{
  "image_size": 32,
  "text_encoder_parallel_block": false,
  "text_encoder_dropout": 0.1,
  "kv_group_size": 2,
  "layers": 8
}
Rows from block 2 of the denoiser, named by matrix and row number. Each number is 500 + 25 x the weight over the matrix's rms, rounded and kept within 0 to 999. All counts start at 0. Numbers have three digits each.
# k: cross-attention key (model.blocks.2.cross_attn.k.weight, 64x384), inputs 0-76
k.0:507540529517518501459490547533464500499536470486508516510516504472474464506519509463515486492483496463479499478504492508465549488479507545516505487486482510530557532518582482514528546499529442529499466515499477480484505502463521511
k.1:508518490509471500458496498495460506510461524512517495459480551499465502478480526513520496504509491479487521516548529496485566495544508460503509484453485507540471510468491525493479496473480477499531466507516507524547478484530516503
k.2:488468489490471509481489462548539522533487522467482456462525484503494520492509523476468505513463499518523477544522515503524501499454526491526494517466505506479482500489524503541586527539515506514463566534475467521478529553531519488
k.3:469499519479536497575503503506471513494521513494498481511503527510436464531473468484500498495502476472484505483506531544507534479539491483514530521492483496493460472485485499516466499505497515521498530503504527513481501516522497496
k.4:497477491456534516506498489550465514503508458436468508510492489541528507490496517553511489566501520520442479530506462495448486503532516459505498541519513529484459526494545478508522517499521537492523497485508492500483498515499480485
k.5:510516465485496507517539525481551488502482517482499499511502451475504513559465522492519486482492509516434526488430539493489486511482462528470541502477493504465473502513492484528518499532494482519534474488522503513441504500473467513
k.6:529516493504500518497486494529491467499510521510490487512506489488482466508528541545468459517489538493481487489505509535515498522491439455527519487522536485526526523490473484447501523511530502501485516512534537487565489488552491465
k.7:517487491518507507466533480489505516495457486486524435502492532510499497508564506470490488537543529519461513469509523511496523498552497513473516508426523494494510520473508493466508534478491495501521475478470479514487443480516491527
k.8:524473507492508508422474483459531501492497471538536505514517460539460482512475547562508493441519530519528512496463548520480501486483535451526502517510479505496484512507533504491531547486489475496522502529473481519525476468513485521
k.9:515507501553527470479519459470544496528461520522538505473488502490513476494458527493507474534519516496484502443517490528484512556489522498521468466493483503501489435486504535487490524487498490499452521491505473479500524488483499455
k.10:452492478469556484502488477492457505554477478536505502522471464530495540481540432518507494477452485517537533497459461540495490537502493506501516487483494510519535536499519491545464522499505522494462529560523520501478533473511572531
k.11:492491546490483521489527478519479473515451502464526488554460491495525493494531503498567523505490478510498474463488484528521526506460498456545509473490491495485488467501467502495522505503478519494476457529497502482507528492480531492
k.12:500498519539521505482508544477527518525550488492516505483508511464434469516500520535474502514530526472503528511490508496465526477487500490482537512494508550515507462516492491518529436485499463498466494505524513494522516532451490470
k.13:472529514498487522468472522508473533479509503493514538479535479496527489513518510527537473500480497510500523507516505492564490433531515494499479494503483544532493520482454525516521509552509488517463508512475506506553490513527536518
k.14:462463509473510481475475525456525502473523507478488556500533458501503537500512498518456474469553474480457514487511488530496502481487491504528494461513491483459523513502518494547510571518507505488506502484517532494509480486560539518
k.15:528503532501502509468531458482494478462515483480518525480511520505495483501502500522528474495536501511505488529525548510468488490465504529527496557476537572508477519488488522493477501537514510512524539497572493487495514563459476509
k.16:497495508560502496497524533463485504568507484478477522516483461483478512509490536551490469545519511460451517507509489466541529483480483520504516498516502449484453516504492494509502536495519445508513505479490497497511479505514512480
k.17:471467510507520475516528518509510500483531488536516513459465470508507519475464464500508493494485500544461499519483515462540494511475557508522505520482457507501528499503481537519490503548480488498488526489518471506494463475461544489
k.18:517480495501471500496478508505456476540494544544519487509494513463508512496547487520521496493558475505489486502514475492456506484533435490432481468500507497448448459527516499540545489497492500452461502476496536482491484476487519496
k.19:527461537560469464459450489478497510530502446473504472466527517451484508489506501531523470515497498487499504512488485514495504466519499503492537494512542483526495522560490460510518476460509460435515476478512506497521529506513475496
k.20:508495493547497451495519485505492439547505525513466495512454486528489498515505528481537460537507515461496541500524515492502499460500492522503525502431475524519454447503448507485498488506527499539481495500477491524498477446528502478
k.21:561492493497525505535496521480497490507513469492537489493499507528510523461517526451492457474499527537529506506513472488530546513509516516500469505471545499504484547525506472502541499515527481487514438520538514505429533461527524489
k.22:515500521518516493471516535489555469514506477511486519474495509457455459487550488500466526493479498503533495503522520499524521439546497480505540517511529466568484521522482541514521507515532448486483523496514481531531505514555519498
k.23:519474496469509537498541463498490487496509494488543474466504523544510477536519482503512516531517526470468530467475494553509481493488539499520474528457528502484519496468484521508501552484477429525500517505464494509489507500500501528
k.24:473479516503478497510482528545488478477471477535543501515532498515516484490501498516495517495475560494526509483511485488515540502552510509468511489541490547498474499539493528517552452474538530476460495477475528501483543480463477543
k.25:475466495473505481518504465535486508502504476522546508465514537542529486470522524538496546443479528479496480459530508481558500501432549496461484493491485514493521498458514488516501508531495565505430461533507491481463486467483476498
k.26:462513509509523496548521505544515505454457499466470476511490522492497505497513503488512525490505520472466497478456496479482520534470485472516474498501462497522472495507502499486497494513513507491504547550508534444498502500478503473
k.27:523487470510476503526519541530535526489493496490512514491516457509473503474509496453490481493520519510491489515490465538495504521491522562493513488503499483450478541502498479511478537544536511511520484535546487517478500497506539446
k.28:475445497496469519493541460522497497465498493459483477460527451493498477464498466493499479537521510535473475473482489490499466447476510523535489481452532468490511528495504494469517482511458474504517508489496438492479508496531510511
k.29:486467508460529479536499464525506524517506483476487474501496478522510477541506487502527517499491496472513482488475472502531472466515532500533510515454486465533485553505561515495518538519525545528490492490489476475475521479550532485
k.30:512502456454499506562531481462493480512525506511485481522501492491491542501504461537521518510513528537530501526532500506496470502482501542514494469476512513482545487454465498521533545527480461479448501479538467497505468472490505508
k.31:491446506458485469497495506525466526467484500504479462511525517511498490510509442534502462460473528450505478490477487527495546523481521469517517505483490500466522513477496485502528484500484505529472506535505481483475468529494514499
k.32:491530517512485500525501527508494497507521490461458517539521502517508517524525505471498479495424496542502521515539512546495478498494455513460467563493525489460466502507488484542513556527446511497479494472500510499495519481504473502
k.33:480501527521476505493490519495482467495486485480475541481521517485554471492508515482447476494484493498483506474479505528526517507487495513508523504468490538554489481541517520450530482518492488537512495466489500497476486473468505538
k.34:497471499490493457495526499454493459520523541516511471500470508497503493519478523526528467490506521543504487528488518513546462487501500521491507532488498498540487487517521518483478526519509509515493497480525515538424464470474490529
k.35:512543492528506501515449451484509502508458529482473550536521518493508527495504490483484542477536528480479537499535492530514461467504504485506542502486495522521470496515509491519518533506454501497503506504469528481483481495488521465
k.36:511473454518467534555520514494496527447459484470505475494491520478501509535478512518522517544504502491499520467480467479530482517521477533483503503530576513486502499523471482480526509506488524521490495511547494508472511538459500479
k.37:524475504538522505470511477511504564519544461495439458527513522516480503526503524480485485538488489524499504480533460492536514569568546453465494502491514507511464485532500522523471478511521527542501516526518512487519520540458447488
k.38:492479477477523497520485490536472510490500505526518513508488521458470493472505496471502462528482514516515494524527521464534506488461518514492506498452515499488510499510462504457480503511515492506515506468494434549500482491525496504
k.39:505502494511512491525488546505529475482504506511494482448513518499521505503491517510525505498504493567470519486520536519465475523505474511483494480511497537532560503463503489514512496476486484527532494496479508526432497524459482465
k.40:555496533474441536524477498534510491438507522499533494492517508454524528535499449453519501490498523488543493523471466525531485495478508507477514512463504532515473497485491547481448515510492512489491523529498485476522531508526510490
k.41:503509488517465475520472493523489523469501534513523537594505501475476513459478521514526480559508509516478483472502500499515488550532515483494494502511472498503513486446499448556477509475518485499488526526486513512537502514522495498
k.42:505476530478495539499505528526528488517490485495507463503486505486474493511486465470517440520534472553523503471521525488503504519490475553506535478482487497487483453510466519511536522502525515509503525461513524503487484477481526478
k.43:495498519494529497447516515499521527512553481530539454451489469510445483510518473522499554483522492528493513512493476461484500491509481531553531485511508488521496468519479480522521527507480516523477541474493506544490535495516521496
k.44:463541504522508487425482504488492504493489537499573502498502434474450452509526520465524446485469515462514530456539528521516532490491494540524524470503474528519507468529501464493499499499445499516479487504457543496492533533490510461
k.45:459498504532501460519511447519486513397501487478493518478479489492494475488481560485473466548515523493485488472530505506520495524460530484521477485467499470503526482495459521520476478478498471460452544488505494519552523485495540471
k.46:499545527521509543481481535561492475524522508503473464502523531473449522507419472526524543459500535520531508468526474545487529525447511490504538495490556499468512476474548514541519542476429479452494489482549534461464471485506491512
k.47:526464551503487525523514578476488501519549451529519531540522497519531513516520471507536490503466503442495478511517536512525490493488478511518467496502486513504488525496502497495480547474479530464478497482461547516483544509506510505
k.48:506470502493460507494503530530499487509479465481527491510507487494448466481525472487480490527450477529503513532490471491518480497536499492481506508441499528540505515517544536488508498519482491501481544485446490489516469484492454471
k.49:488460504457462516505538507485489548523499486481517544515586468524518500533499454456495455466476521495419532498435460468499496467544534484477482516539528512521487479521486519510486511487457543474540433522494477503454507479479537469
k.50:505512471474440516528542521517491537503517481514478521479471503533460479484464526541502474445519504512530530461508480458495480545495508518493473564516500490520554503470510441486510516521499487480520520487541503495505514500504513556
k.51:533460482509478509473499444524480539523494500492503470530532509470475522519551456501468531462499513461501501507478512482433485519491509563485489477510497521470480511498538510515466509509526473518497487475470487486479514476482440468
k.52:511526542463487485540515488504521490459503474499515484491471500505507471476518566516515465512468532479512484538463500463495487479485467531487482483461508508461485481508481504466489454509480492481495475461513480552527518487494474486
k.53:536494459502474494451510489509508483513496465515465537530542519483503506524526484478450548476536521500531503508493537517514495493478519526503464508521568468470543478526510502534497520510453512511501460454509492513505473490498521519
k.54:543529495515493542471509497486484484491491555489483519496529474505518501487485506548508500544531495506536501531439492530495483501455483518482482516501496482540480497507489501523520495491512495524505526453505488472450497499500506494
k.55:501478467506454468523502478469465457491493508492468496513570515476454472499501493447487480548484545485519508477499535498474524521518491503489508528507520543478519513536468498546478530472472491479537498492540527488502498509467536522
k.56:500545473496496503473450490467513526526486487528512493502502475502493523527557481512469512500519483499485494489497455466499497489568548459545515489550535465495479526490479470502497484532526454498508542518527483524478490538494524489
k.57:485523509522521491502539459509500491472470495482543515455492487467518533491494522506540496506454517536487500493501552484507514503541481508529519490463504531499481498507545484518517500507493498485476480510470486532471492515469477494
k.58:504495573548483491510533514490439527480466529469496533474486492502499457468511493437500517550502493528519510464502462497504523458566511487501479512497525527470456510514504501567504521502484480516542485474540554521489511517476564520
k.59:505502536513502495484516511518485476476498501507517507521487480510498534499502454511546486445507517477476496483477539500485494504552503484461495485484521501510510446498428530519513522532490478485497504473509491511459474497508484493
k.60:541495552508490495470520449462511489470477506496580487496499492541513495535511496474480523516520516470449490518514509471535505521524449515525490493509511459501485517513516513531488489495446477483487453472444502516468523458464485457
k.61:503500507550474481491518538488495479464468500509509541497514480528488494514505467467529476487474504561465470523497572496476547521462478541520487446563477493507519491499485433490492527479499490481523495528461486397482520456499518510
k.62:537487487517481499512525486494494526468488519519518512467526499515484524466514523461538503445493546510456522463522467472503468496474512489478496547455497487497473492484478526511513516524511504518521489534483526455508504539535548488
k.63:505482452484516512481524510541487517516503520500486554458516445453490475490536520425465485509490532484495476511508495461512487502517513475498519531516510501476512576464497507504501562535507481518461524522526457515545442444533490503